Rows from block 7 of a small multi-label audio tagger, named by matrix and row number. Rows with one number belong to one channel. Each number is 50 + 15 x the weight over its row's rms, rounded and kept within 0 to 99. All counts start at 0.
After each channel's rows are labels from the 100 clips, of 14848, where the channel reaches its highest value: "peak on" is the class under the peak. Only what is clearly more common there than usual is listed. The data: short made-up English sentences, spoken by a formant synthesiser in many voices.
# convs0: first 3x3 conv (model.blocks.7.convs.0.weight, 144x144x3x3, each kernel summed), inputs 0-143
# convs1: second 3x3 conv (model.blocks.7.convs.1.weight, 144x144x3x3, transposed, each kernel summed), outputs 0-143

convs0.69:37 60 65 49 34 38 58 69 49 38 62 58 43 40 37 44 45 33 64 65 53 50 42 54 50 57 67 28 22 58 56 36 19 49 39 52 51 50 26 17 64 78 35 25 57 55 43 48 63 67 32 37 45 67 34 29 53 38 37 60 54 30 55 36 43 49 03 52 22 59 31 28 18 22 46 37 64 41 41 61 38 26 64 43 42 45 34 44 20 40 47 59 49 56 44 33 36 52 66 73 39 65 43 65 65 18 60 66 64 34 33 31 48 36 32 49 50 54 55 54 48 53 14 21 31 53 26 60 44 30 58 55 47 57 19 65 47 45 53 35 64 50 35 44
convs1.69:25 20 36 46 39 41 42 38 39 43 29 52 41 42 41 59 38 68 46 45 52 50 45 41 69 34 41 37 25 46 65 52 64 43 63 87 51 22 43 40 40 25 18 34 64 54 60 50 32 48 56 35 58 47 64 64 51 47 66 46 07 35 42 51 33 63 33 34 55 37 56 34 35 67 36 36 35 30 37 60 43 58 46 23 47 31 55 59 61 50 35 12 61 75 68 70 53 52 18 33 63 57 38 40 65 47 48 24 46 29 44 38 39 19 64 44 52 73 32 28 42 51 75 23 36 29 59 16 44 39 51 55 27 47 44 39 47 43 60 38 50 53 42 55
peak on: /eɪ/

convs0.121:38 64 49 37 57 72 36 47 22 50 63 36 37 61 43 49 35 33 59 62 36 44 34 50 59 53 46 76 31 62 61 35 28 53 43 48 63 65 47 45 48 56 43 64 62 60 66 57 55 54 41 55 27 43 52 37 73 57 42 50 40 37 44 42 67 27 54 47 41 58 45 56 72 26 68 34 32 49 24 38 17 46 46 56 69 65 60 38 68 55 49 30 68 32 41 72 46 57 36 78 33 82 71 43 51 24 28 70 06 88 31 64 41 20 33 59 40 76 31 71 19 51 35 53 61 27 51 52 46 40 49 39 42 53 24 52 61 36 60 35 52 43 58 33
convs1.121:47 39 33 62 33 15 55 39 23 64 18 56 86 26 41 45 80 28 43 35 30 50 41 37 63 33 13 48 25 37 64 41 39 49 45 27 44 61 54 76 48 64 24 44 35 80 39 45 51 58 56 36 67 63 37 49 48 38 42 68 55 66 77 52 56 47 61 45 55 36 30 52 57 17 48 54 71 51 68 38 76 79 35 31 77 33 44 28 51 41 64 50 63 44 50 54 57 50 52 46 59 38 48 58 59 48 48 39 41 28 60 51 40 57 00 32 39 57 54 61 49 55 49 39 40 37 71 46 45 24 72 46 47 63 62 49 53 49 51 60 50 58 29 64
peak on: /i/

convs0.30:57 35 32 52 35 35 30 37 29 53 65 60 68 45 48 46 25 39 65 39 20 50 55 23 55 30 83 42 54 32 36 47 58 22 84 46 45 39 59 46 20 50 36 39 49 48 42 59 38 46 44 46 39 35 41 30 43 44 41 28 32 51 33 44 33 42 53 73 45 39 61 54 56 52 52 39 27 26 55 61 34 56 47 74 34 25 63 66 68 44 50 79 30 24 63 28 60 19 36 39 40 38 68 49 54 33 51 16 30 39 37 34 39 25 51 72 42 43 61 50 27 71 60 53 53 36 30 46 15 42 44 73 43 69 42 56 48 71 54 39 51 47 36 71
convs1.30:62 45 72 34 39 41 56 47 49 39 67 61 36 63 72 43 77 24 47 57 39 69 56 39 67 43 61 56 39 31 52 79 46 64 41 55 37 40 46 57 52 21 51 44 54 67 49 40 46 10 36 46 55 29 76 60 29 47 44 24 56 48 50 59 36 35 55 45 30 61 67 67 44 44 47 54 59 49 68 43 48 46 19 40 47 46 33 16 34 32 52 56 35 66 48 45 82 55 33 12 62 65 17 55 34 52 46 29 83 44 35 48 45 24 20 48 39 53 49 50 50 62 48 54 36 53 55 57 29 44 55 11 49 23 55 39 22 52 69 39 56 21 59 38
peak on: /ɛ/

convs0.74:37 39 62 38 79 58 34 19 36 54 58 29 27 39 34 26 41 54 35 22 54 39 53 37 66 37 49 65 40 29 64 50 52 46 81 38 36 57 61 52 19 48 48 58 36 54 26 51 44 35 48 41 55 37 50 41 46 28 44 38 44 48 27 31 33 62 50 68 23 63 38 21 47 71 36 44 46 55 37 39 36 28 49 51 62 08 36 37 48 85 36 66 37 25 38 18 52 36 43 52 46 49 50 29 32 39 68 44 54 21 48 41 41 53 59 56 37 65 44 60 17 38 76 51 64 43 43 69 35 71 37 53 59 38 50 44 33 37 30 24 55 28 47 47
convs1.74:53 33 37 50 45 25 26 59 48 64 48 73 52 54 67 41 43 42 52 55 65 25 28 73 68 57 57 81 51 35 32 62 63 70 49 64 45 50 53 29 39 59 64 58 46 62 62 99 47 61 62 28 57 38 37 35 51 37 36 49 30 71 48 43 33 66 50 58 31 21 30 47 46 53 48 44 52 50 66 48 68 50 61 32 58 60 43 68 38 29 42 55 37 59 60 71 76 41 52 55 56 61 39 70 40 63 26 44 32 19 35 74 42 51 19 27 79 61 53 57 45 23 74 28 26 45 41 50 24 64 49 34 47 44 39 28 32 50 55 41 44 53 20 27
peak on: /ɛ/

convs0.38:50 46 48 39 70 73 51 90 42 32 07 64 52 41 63 28 73 59 57 24 30 27 33 47 61 35 60 61 48 39 32 53 42 36 40 54 54 52 49 49 31 71 67 37 38 39 51 46 41 42 53 63 33 31 34 49 43 71 55 24 44 58 41 44 61 57 83 57 62 71 26 22 43 30 30 43 45 39 47 42 32 61 29 51 51 23 73 28 46 40 48 30 43 14 66 43 47 67 68 64 49 56 37 52 21 56 36 52 57 42 46 75 46 48 57 55 82 45 71 32 48 29 45 49 88 52 43 34 46 50 43 60 68 53 47 49 30 45 42 51 49 57 16 40
convs1.38:53 54 36 57 39 26 40 21 51 48 73 43 52 45 66 65 70 70 77 74 48 55 63 32 95 46 88 52 34 65 64 44 60 29 54 35 40 71 76 44 52 30 27 44 51 66 60 68 46 65 45 44 58 49 58 64 66 35 58 70 37 43 47 59 84 41 32 54 39 37 33 44 50 70 64 63 40 54 32 26 60 36 67 40 25 55 69 60 47 44 48 69 42 75 21 59 29 39 68 37 31 58 46 60 33 34 33 55 45 43 52 53 96 32 64 60 36 37 47 51 57 48 52 56 25 47 51 45 54 59 49 75 53 63 54 53 69 65 62 32 49 28 38 37
peak on: /ɑ/

convs0.21:61 51 62 39 52 09 35 55 40 38 44 42 40 61 67 36 68 37 55 38 46 29 46 61 54 11 59 61 46 43 63 74 37 61 52 24 37 39 63 43 37 57 41 47 07 33 28 52 27 67 63 60 65 17 36 65 29 47 20 52 59 66 16 42 74 34 48 65 52 26 74 47 46 31 64 45 42 26 37 41 19 52 49 70 38 18 57 43 53 72 44 59 64 41 62 37 61 33 40 59 34 44 48 52 47 43 45 39 42 47 53 41 30 20 63 53 64 42 41 39 44 19 43 38 57 59 55 31 36 71 61 58 42 46 48 47 57 34 31 58 49 28 29 49
convs1.21:29 26 44 78 44 36 48 43 21 27 60 60 55 57 46 45 44 21 59 21 42 43 46 53 92 46 41 24 42 17 50 22 69 36 43 30 56 38 58 51 64 51 24 49 58 46 45 44 55 38 68 22 46 48 15 12 46 41 36 68 57 58 44 28 59 50 52 37 47 56 50 71 68 38 44 23 41 63 46 59 47 40 37 68 64 46 52 27 47 48 50 34 47 57 24 67 63 73 66 15 45 20 67 27 42 53 45 60 56 37 50 65 43 63 37 56 42 42 73 58 42 40 29 55 52 50 28 70 45 32 43 61 51 48 46 23 29 43 60 36 37 43 63 55
peak on: /i/

convs0.1:35 58 36 45 27 27 65 53 49 43 45 50 48 17 25 58 60 34 54 54 55 69 49 32 38 55 68 20 44 40 59 47 21 46 60 37 69 44 61 38 51 27 39 68 62 07 69 41 08 39 51 42 44 31 64 44 45 60 52 59 35 60 56 49 70 39 40 37 63 64 26 36 33 61 16 67 41 32 34 37 47 48 19 44 54 48 50 58 25 71 79 35 42 34 24 55 44 43 50 36 48 47 24 59 54 16 49 63 30 63 46 35 59 42 43 64 46 34 63 59 40 36 67 17 28 51 49 54 58 46 40 55 54 32 31 41 41 46 25 58 65 44 32 61
convs1.1:27 35 41 53 57 25 52 39 79 37 66 73 26 48 62 44 41 31 60 70 49 52 52 42 28 47 17 38 65 51 54 36 45 60 41 45 21 43 66 45 58 46 15 51 56 64 24 41 50 41 15 75 68 64 30 39 38 47 59 56 35 47 51 54 55 54 26 57 91 54 50 48 61 41 45 24 55 45 81 70 70 68 42 49 53 35 70 61 40 47 76 49 30 51 32 57 41 75 49 35 34 46 59 29 26 45 78 57 53 57 37 49 35 42 33 48 45 37 19 45 52 61 35 53 49 60 76 60 50 57 26 66 46 27 63 85 48 68 48 72 55 45 51 50
peak on: /ɑ/

convs0.85:36 44 16 32 20 60 32 54 25 34 53 70 35 44 34 31 30 44 45 31 66 42 58 75 45 18 43 58 45 53 51 43 44 30 55 76 26 56 71 39 60 65 23 29 61 48 36 46 66 79 54 49 74 45 26 31 44 41 57 52 40 37 51 55 37 33 51 56 42 59 53 54 43 51 57 22 51 55 60 43 42 50 74 85 21 18 51 72 54 68 64 52 38 35 47 67 59 38 62 46 80 54 44 44 40 32 68 57 59 54 54 30 25 25 28 33 40 58 68 38 59 53 38 43 22 51 39 31 46 58 68 55 24 46 58 33 52 63 53 52 55 65 28 30
convs1.85:34 49 32 52 51 28 56 43 53 60 41 40 50 14 56 32 63 70 62 63 69 52 55 32 55 27 57 26 43 63 49 05 56 33 62 32 49 58 18 45 68 42 41 49 72 45 26 49 54 55 40 51 55 77 59 34 49 44 38 39 52 51 34 55 13 31 55 57 48 60 52 77 57 72 41 34 62 36 32 78 56 84 38 45 40 35 63 69 67 59 50 27 24 46 44 47 58 52 43 41 30 78 28 30 53 36 58 33 45 51 52 55 56 36 36 31 55 23 29 60 49 64 39 56 47 51 43 24 54 37 51 66 30 42 31 83 70 47 44 27 45 38 34 66
peak on: /eɪ/

convs0.70:40 20 44 44 60 47 70 62 37 58 44 42 49 35 61 66 56 37 45 27 32 29 19 59 54 33 83 41 52 74 38 54 47 34 63 19 20 44 48 51 39 61 40 55 28 69 50 37 58 58 51 54 51 53 46 27 23 61 45 61 64 71 50 40 45 29 57 49 48 35 50 22 16 64 56 53 20 64 57 55 39 38 72 50 39 56 59 32 55 79 43 51 36 55 47 42 70 45 47 46 56 26 45 47 38 31 49 44 59 41 40 50 48 33 59 27 59 73 45 21 14 48 52 45 47 29 54 38 43 14 29 30 49 77 28 55 35 58 58 52 30 18 23 47
convs1.70:55 41 22 51 25 54 61 50 33 62 30 60 61 34 69 63 32 82 39 59 43 73 56 36 57 51 39 45 54 32 50 41 39 55 43 53 45 31 48 42 28 51 43 47 65 55 32 35 44 31 38 39 62 46 33 16 51 33 54 36 23 46 57 40 44 57 75 52 17 64 45 53 41 61 56 41 45 41 52 43 46 29 71 56 55 66 78 62 49 35 28 42 49 37 33 25 46 30 27 35 44 31 32 18 37 42 46 52 26 40 60 57 34 25 48 60 46 51 24 41 54 44 21 30 58 55 38 47 55 31 91 58 62 45 30 54 25 62 40 28 22 23 83 52
peak on: /eɪ/

convs0.64:56 49 23 74 46 33 41 41 49 21 79 57 41 46 59 35 59 37 65 41 37 45 70 53 45 51 47 62 41 38 25 36 13 56 23 41 73 39 47 37 40 55 14 39 41 48 48 38 53 27 61 41 42 60 42 54 57 44 40 60 65 35 66 67 79 33 43 52 36 34 25 47 35 58 26 42 64 60 21 31 43 40 55 46 69 48 55 46 54 30 59 30 67 04 53 48 44 58 12 51 41 46 54 35 66 61 55 62 28 14 57 59 37 44 51 72 31 41 39 40 24 35 35 24 31 44 29 55 56 52 41 74 37 48 49 41 50 58 26 54 48 30 53 53
convs1.64:68 35 68 40 74 45 48 31 34 54 48 66 58 48 45 40 16 38 24 63 33 38 47 33 66 58 55 29 33 32 38 42 44 41 38 53 42 48 68 27 60 36 76 49 86 53 57 40 60 45 82 31 55 49 47 49 38 54 60 36 26 68 57 46 65 65 38 66 60 12 52 50 49 35 24 20 66 44 36 47 67 64 41 64 32 36 62 60 63 60 77 66 67 32 52 43 83 68 72 72 58 70 72 59 52 48 47 40 58 37 43 57 32 58 49 31 49 55 43 28 59 63 63 37 47 44 34 48 58 30 48 35 40 13 78 56 36 41 57 55 37 45 40 22
peak on: /eɪ/; /ɑ/

convs0.58:57 44 67 49 47 39 40 39 49 57 52 59 54 16 45 36 41 48 59 52 22 72 24 31 49 73 73 60 42 54 65 30 76 65 56 66 59 52 55 26 54 49 19 36 25 58 60 50 28 65 51 34 51 32 46 24 40 62 43 70 53 71 62 50 45 30 56 40 63 68 60 43 50 31 54 68 44 54 23 44 51 29 53 17 36 52 41 19 69 38 37 46 47 42 49 63 51 38 58 56 15 35 42 56 36 39 35 25 57 59 46 23 55 28 67 38 59 40 39 17 18 62 46 60 55 60 23 44 48 63 45 40 40 33 21 67 47 42 55 15 57 50 71 67
convs1.58:30 35 44 42 53 35 42 63 44 47 62 32 36 48 66 39 60 57 46 29 25 58 59 19 68 42 31 48 53 49 62 53 38 52 34 49 31 45 54 45 50 38 39 43 62 42 25 33 39 36 45 49 52 44 34 50 58 30 27 60 36 18 38 45 56 36 65 50 73 71 51 31 53 88 27 58 46 37 68 50 35 31 52 33 32 29 54 69 25 45 54 42 36 66 42 53 48 27 45 15 20 31 55 12 51 45 59 48 20 51 50 57 40 26 61 65 53 36 39 54 40 35 47 63 63 46 62 53 36 47 47 41 51 32 00 73 21 35 26 51 66 51 48 70
peak on: silence

convs0.0:58 50 27 37 58 37 45 43 56 23 63 55 59 61 40 36 36 41 56 42 41 39 47 28 09 36 40 77 38 69 50 29 46 44 59 60 19 59 45 56 63 63 43 63 39 34 68 34 58 45 50 43 37 21 48 54 56 35 47 27 37 57 48 55 34 43 43 64 58 63 56 38 60 40 70 54 64 62 53 47 27 60 58 46 47 23 49 89 44 75 49 19 48 20 56 36 44 38 36 35 41 43 57 63 53 40 41 19 14 41 41 35 20 38 36 37 44 68 62 51 39 42 34 41 39 32 37 36 37 65 13 67 23 48 49 19 42 44 65 54 56 42 47 17
convs1.0:66 42 38 44 43 39 51 39 25 39 32 62 40 61 26 18 38 94 50 68 35 68 25 53 73 45 57 38 41 52 52 38 75 34 59 31 68 41 35 32 72 49 49 46 60 72 53 52 65 35 44 33 26 39 70 35 27 43 53 44 42 44 46 46 60 45 55 41 48 28 59 40 31 55 47 32 28 60 25 79 56 67 41 47 43 43 30 55 45 44 41 32 12 69 24 46 63 40 62 36 53 24 56 53 45 61 35 60 43 48 49 42 54 66 07 49 47 75 52 46 54 48 64 31 76 40 56 16 45 40 47 44 16 28 63 47 47 49 54 63 45 56 22 48
peak on: /ɑ/

convs0.117:51 27 17 31 29 49 43 42 48 30 44 53 53 78 77 54 18 12 75 56 73 54 52 38 80 53 49 34 56 13 43 50 40 58 32 43 54 40 37 29 66 36 34 48 32 25 62 36 35 45 54 65 51 32 53 49 40 44 64 38 31 45 30 65 52 26 44 59 36 35 21 62 47 33 40 39 56 42 63 20 46 18 39 49 38 40 61 51 69 62 61 37 51 35 70 37 47 37 37 34 49 55 50 42 57 64 44 44 17 33 33 69 39 56 45 25 45 34 60 74 48 37 39 42 35 41 25 31 31 50 48 62 75 59 50 65 43 60 36 36 59 66 59 47
convs1.117:33 58 53 38 24 34 07 21 57 45 46 65 32 53 35 76 59 46 67 59 72 56 44 34 43 59 67 42 75 46 60 61 73 51 65 69 48 48 60 46 38 22 38 56 52 56 42 67 59 47 39 56 19 44 47 63 82 59 49 34 65 30 38 42 56 68 29 39 27 51 48 71 70 17 47 76 40 59 42 55 13 60 32 56 59 75 79 49 40 52 43 42 60 52 40 37 40 43 34 54 54 64 41 41 39 72 40 37 72 52 51 35 27 32 62 46 59 42 38 28 43 28 31 78 29 45 34 62 34 21 60 67 41 39 56 59 51 53 40 39 27 54 33 45
peak on: /ɑ/

convs0.103:36 54 32 31 49 58 42 31 39 49 47 62 39 46 47 46 52 35 80 67 70 57 62 49 59 76 41 75 50 72 51 55 50 30 43 80 45 36 79 20 61 42 13 49 39 53 30 41 49 44 31 67 49 51 24 36 59 61 56 67 40 39 48 34 25 35 46 51 40 26 42 71 08 24 22 46 58 25 46 42 23 68 67 70 38 44 52 62 51 31 71 34 62 39 42 36 28 38 41 42 42 53 46 41 19 47 49 49 31 56 42 24 37 30 30 38 41 61 24 58 54 65 40 34 40 36 18 68 60 37 38 61 29 40 58 59 48 41 63 45 54 53 50 50
convs1.103:26 38 61 29 21 33 45 25 30 48 49 49 26 33 45 32 42 51 53 58 41 67 47 42 37 32 38 43 64 63 61 30 44 31 26 13 40 40 42 40 67 64 09 49 53 30 36 33 60 43 71 54 66 38 62 50 39 53 53 36 46 50 51 58 31 53 62 40 31 56 48 50 51 53 30 67 26 29 41 36 35 64 44 33 41 45 57 03 33 57 47 31 65 34 39 62 41 56 73 46 51 47 40 52 68 48 44 45 43 63 45 34 58 47 27 23 40 53 35 56 30 64 37 57 47 57 33 48 61 56 12 31 12 65 64 71 37 45 38 29 52 38 21 64
peak on: /eɪ/

convs0.72:25 52 47 35 60 48 66 38 62 42 37 39 54 57 48 43 36 50 17 47 47 29 58 44 68 47 31 51 29 50 66 18 69 32 23 39 44 34 61 35 37 69 46 38 62 62 51 50 59 60 25 30 30 26 57 45 34 68 19 60 21 66 44 20 79 38 29 49 38 37 37 45 29 46 35 37 20 06 50 50 50 51 75 39 55 72 59 35 46 40 44 44 55 38 47 50 61 48 45 60 39 32 75 59 44 38 38 48 29 29 45 50 56 51 41 44 50 41 61 55 47 73 50 16 22 42 25 64 42 48 47 27 53 33 74 38 34 45 37 59 51 24 52 35
convs1.72:54 85 57 30 47 37 35 73 35 32 41 54 23 42 33 64 58 54 35 78 47 44 98 36 45 32 42 82 66 60 62 46 60 48 53 53 29 58 38 49 39 42 57 41 42 52 71 78 67 41 40 27 38 37 40 54 28 38 54 57 35 54 54 53 27 36 34 54 38 32 22 46 53 45 88 44 34 53 65 38 57 52 52 41 56 47 52 64 43 32 68 41 61 21 43 39 24 33 31 57 45 65 33 45 48 63 32 62 26 43 81 29 42 45 54 26 72 53 71 51 59 60 42 42 35 38 62 58 59 23 59 49 34 37 39 20 41 58 58 72 38 57 64 70
peak on: silence

convs0.57:27 54 43 43 40 75 54 45 48 31 58 47 44 35 43 23 23 33 52 75 37 29 37 76 34 73 54 69 33 55 28 30 70 38 40 58 40 65 41 54 44 40 68 47 49 54 22 30 70 31 55 58 56 68 45 61 59 38 74 43 25 70 41 74 58 43 38 34 61 38 55 47 32 52 26 46 64 33 42 35 41 36 72 39 61 41 75 16 64 55 33 42 21 39 69 45 36 61 42 42 78 34 44 28 54 53 47 48 57 35 45 52 45 26 68 65 18 39 30 45 83 42 71 66 61 32 47 56 18 45 65 44 39 54 54 42 58 61 53 46 49 32 35 70
convs1.57:26 67 70 51 44 24 76 34 46 51 61 46 52 44 58 59 32 37 31 37 48 62 41 46 56 24 29 30 48 58 59 71 71 43 67 38 50 48 51 53 62 76 48 43 46 31 42 77 44 77 65 46 73 62 47 29 61 63 82 58 62 50 31 52 37 44 29 62 51 64 62 63 49 47 44 36 56 56 61 20 82 56 54 40 25 52 64 74 69 67 63 76 65 26 50 49 42 38 45 53 21 61 74 33 81 30 42 66 63 38 52 62 25 60 37 44 33 64 45 30 45 55 26 60 48 57 57 32 36 55 56 63 57 54 58 47 27 44 25 49 29 47 16 23
peak on: /æ/

convs0.93:50 27 46 46 43 27 41 51 24 51 48 13 42 32 74 48 50 39 54 34 50 55 48 42 29 45 54 38 27 39 65 35 38 39 57 28 70 44 31 53 36 47 39 42 19 26 44 50 14 45 40 45 42 14 45 35 37 31 60 41 44 52 26 51 50 31 36 49 61 41 37 55 51 58 21 49 75 24 57 42 36 29 70 58 51 32 45 27 53 44 48 17 56 22 30 51 50 46 40 61 41 24 62 39 39 36 46 64 15 46 30 47 51 60 29 25 54 37 38 49 47 56 42 55 50 45 27 22 53 45 57 47 41 69 44 50 58 64 09 20 37 30 45 45
convs1.93:51 34 44 27 46 35 36 59 15 45 46 65 31 62 40 26 54 43 26 50 54 48 56 50 65 40 52 42 28 49 33 63 18 37 37 38 26 31 54 48 41 43 51 23 49 37 48 28 58 33 58 32 17 52 40 70 20 43 40 25 73 22 50 21 55 44 36 37 57 61 63 38 44 31 33 36 62 54 63 47 41 47 14 39 42 43 45 18 33 37 33 54 63 73 52 40 61 34 56 67 25 55 51 49 44 69 29 35 54 42 42 34 48 61 34 63 53 53 76 58 22 63 32 60 15 56 56 26 35 37 63 44 49 37 64 41 73 45 58 39 34 62 60 36
peak on: /i/

convs0.118:37 66 57 55 51 68 54 51 79 34 38 44 41 68 53 35 42 57 60 40 48 61 35 30 17 34 29 31 46 41 50 30 35 30 47 31 63 52 43 49 32 28 69 73 32 30 24 78 25 48 21 43 38 38 87 55 47 41 19 54 61 17 28 37 48 46 67 49 64 42 20 38 47 59 76 61 64 47 51 50 51 52 46 53 83 45 61 54 55 33 54 51 39 60 36 80 39 52 43 39 27 46 58 65 72 62 57 40 53 38 26 37 49 47 62 28 48 46 37 53 45 32 27 61 50 46 51 22 34 42 26 55 61 72 62 49 64 70 32 61 51 81 42 53
convs1.118:50 41 50 41 59 62 39 35 41 42 34 27 40 48 37 73 29 23 57 40 66 42 34 77 16 51 25 80 51 61 25 52 64 72 55 54 39 48 57 31 44 42 56 40 64 57 34 44 74 44 62 43 52 41 31 37 45 56 48 43 62 49 69 22 38 51 41 40 47 33 18 36 37 64 58 60 60 86 35 47 49 51 49 46 37 48 39 24 36 43 41 65 56 40 36 24 61 43 33 37 56 37 57 64 32 50 45 55 35 35 46 60 42 49 48 63 33 57 24 66 31 22 46 42 60 32 63 37 51 10 53 20 53 46 30 63 38 18 39 53 38 64 22 15
peak on: /æ/; /ɛ/

convs0.143:38 39 59 55 47 44 53 44 52 74 41 35 56 29 46 25 35 65 51 46 33 26 48 49 19 55 65 29 41 36 40 38 35 64 28 22 53 66 57 28 18 33 39 37 50 55 20 43 50 44 63 55 66 84 44 56 31 70 47 27 72 50 34 48 61 31 36 40 30 48 52 89 73 61 55 56 73 45 36 62 41 33 51 27 51 35 50 10 39 38 36 39 38 46 29 57 62 30 48 63 55 39 37 36 59 28 58 34 44 43 32 39 73 47 42 40 59 37 26 41 71 52 60 42 48 47 26 18 54 54 37 53 54 52 54 39 59 76 40 18 42 27 46 40
convs1.143:42 38 48 26 38 50 80 65 34 32 57 74 29 00 37 45 57 54 41 73 52 38 65 62 64 41 63 48 41 51 58 49 51 28 59 54 54 37 55 52 40 52 45 53 54 23 74 43 29 06 32 42 54 49 44 62 45 47 42 58 05 45 20 42 25 50 43 45 48 58 55 41 45 64 40 36 67 53 50 37 59 44 55 32 53 72 35 54 31 43 24 29 17 65 45 59 40 51 48 41 42 62 45 44 34 48 39 76 48 71 53 40 40 39 57 22 63 31 36 34 48 42 35 66 60 56 32 52 39 54 63 18 47 15 26 72 53 56 46 51 43 45 37 36
peak on: /i/

convs0.5:48 69 39 38 55 52 56 30 55 44 39 40 48 44 29 57 57 36 34 54 57 50 35 21 30 43 28 43 48 08 36 41 36 57 58 30 80 56 54 36 73 29 25 54 30 40 61 38 42 40 61 42 17 11 63 40 25 56 48 48 51 27 50 38 62 55 56 41 32 62 34 60 57 46 55 21 60 49 62 51 39 34 44 53 47 23 44 31 55 40 49 40 30 26 59 48 67 24 33 20 55 55 36 50 27 52 60 40 28 38 58 26 73 55 36 22 61 31 44 62 67 22 67 36 37 58 65 47 68 51 36 58 82 21 42 46 45 39 36 35 45 50 47 43
convs1.5:37 48 25 47 47 32 37 31 48 29 47 36 38 28 41 35 64 71 55 48 48 49 52 33 33 64 34 60 38 69 52 66 75 45 27 41 41 44 72 45 42 63 34 35 61 54 55 64 53 51 18 48 34 26 35 47 49 69 65 81 28 33 54 56 56 80 29 69 39 27 36 35 43 18 31 62 29 59 31 38 49 53 19 33 56 52 54 37 63 45 38 59 79 48 39 30 48 51 59 37 57 63 34 57 28 49 37 39 58 36 48 55 54 35 67 46 44 21 29 56 47 24 27 38 27 57 48 66 36 26 50 11 50 49 33 56 65 63 49 59 20 66 45 38
peak on: /ɑ/

convs0.84:61 25 58 58 67 60 23 54 55 66 44 68 71 69 56 26 47 52 53 50 64 15 30 32 35 46 53 43 34 35 51 44 22 76 58 44 34 55 28 53 53 46 52 53 43 49 58 50 77 39 67 47 42 21 35 49 30 53 55 30 46 58 56 38 35 69 41 63 37 62 63 34 24 49 56 54 65 50 51 39 21 38 62 70 36 37 50 36 52 47 39 76 67 29 52 55 36 35 37 62 34 60 73 57 33 21 37 64 48 48 16 29 45 52 31 24 60 75 43 71 46 38 32 51 70 50 23 47 40 63 28 48 60 75 68 24 45 47 45 30 49 16 33 59
convs1.84:26 44 36 40 24 56 58 43 48 30 46 48 45 54 34 16 29 50 61 64 31 47 58 47 74 38 34 56 49 68 21 41 54 23 44 33 48 65 39 28 62 38 40 26 45 55 49 19 60 44 44 47 46 23 53 44 45 54 57 49 50 39 43 33 36 41 54 40 20 42 27 45 32 41 70 69 49 53 37 58 55 32 15 57 51 54 42 65 48 30 12 82 38 94 41 53 82 47 51 22 36 35 38 63 41 53 47 45 52 42 58 77 24 36 40 56 52 39 32 36 40 41 44 69 65 66 47 41 48 35 54 46 10 60 36 35 60 50 54 51 25 67 54 49
peak on: /ɛ/

convs0.7:67 45 51 60 48 71 75 84 61 54 31 48 59 61 55 26 47 53 38 59 52 47 46 67 47 25 46 42 73 62 52 74 64 56 54 52 20 52 61 58 66 45 59 55 65 41 48 37 32 54 51 60 54 76 56 67 53 43 73 52 63 38 66 36 26 90 61 69 58 51 71 44 53 71 78 56 57 55 62 81 71 96 63 71 69 65 46 75 59 79 60 47 55 94 54 58 27 44 55 32 62 74 39 36 57 60 58 59 53 51 62 54 33 39 59 68 39 69 28 49 35 49 67 65 64 50 73 65 63 51 56 76 56 47 62 54 50 63 50 50 36 58 43 31
convs1.7:42 50 49 29 34 48 38 16 34 44 54 22 48 29 66 38 46 38 54 38 44 28 42 36 22 41 55 46 18 39 45 39 40 51 36 29 53 29 33 32 24 54 54 54 68 41 45 39 44 37 70 31 53 25 34 34 45 47 45 34 45 43 48 33 54 42 45 44 20 52 37 34 34 44 33 32 46 38 18 29 31 22 28 32 28 35 50 40 42 27 33 28 32 45 41 27 74 51 31 24 34 52 49 41 33 45 24 39 32 50 44 43 37 52 32 32 49 46 48 38 40 38 36 45 46 48 31 50 28 48 36 28 27 31 46 30 41 39 47 35 32 38 46 13
peak on: /eɪ/

convs0.29:38 49 26 48 61 26 28 38 28 82 65 36 38 68 59 56 18 52 17 32 27 51 62 51 53 51 48 46 37 16 72 27 47 53 36 26 50 65 43 27 60 40 09 38 44 40 49 52 37 40 54 22 42 35 37 51 39 42 12 41 50 42 54 49 55 67 57 25 57 45 61 56 66 59 26 24 43 25 52 33 44 28 57 60 58 35 74 20 55 41 78 50 55 36 25 45 49 33 44 26 61 25 32 60 70 56 52 56 30 31 43 46 54 57 45 61 47 37 29 51 55 29 47 40 59 46 60 75 34 58 37 56 49 29 50 50 49 47 42 41 62 67 41 57
convs1.29:46 48 52 03 44 34 61 71 35 29 58 69 60 46 42 35 25 50 54 73 64 61 36 51 51 58 38 62 59 64 60 52 63 69 69 49 47 38 32 74 47 27 17 50 74 55 49 66 48 36 45 54 56 36 45 62 44 71 59 83 33 33 48 56 55 69 37 55 73 63 58 41 46 29 51 22 50 48 49 66 43 53 21 53 35 47 36 42 47 44 48 46 64 65 52 27 63 48 44 48 57 52 67 54 42 53 56 46 61 31 41 25 47 65 50 57 55 48 63 49 13 29 45 29 51 20 59 58 04 58 20 47 26 13 39 54 49 24 63 51 38 40 24 56
peak on: /æ/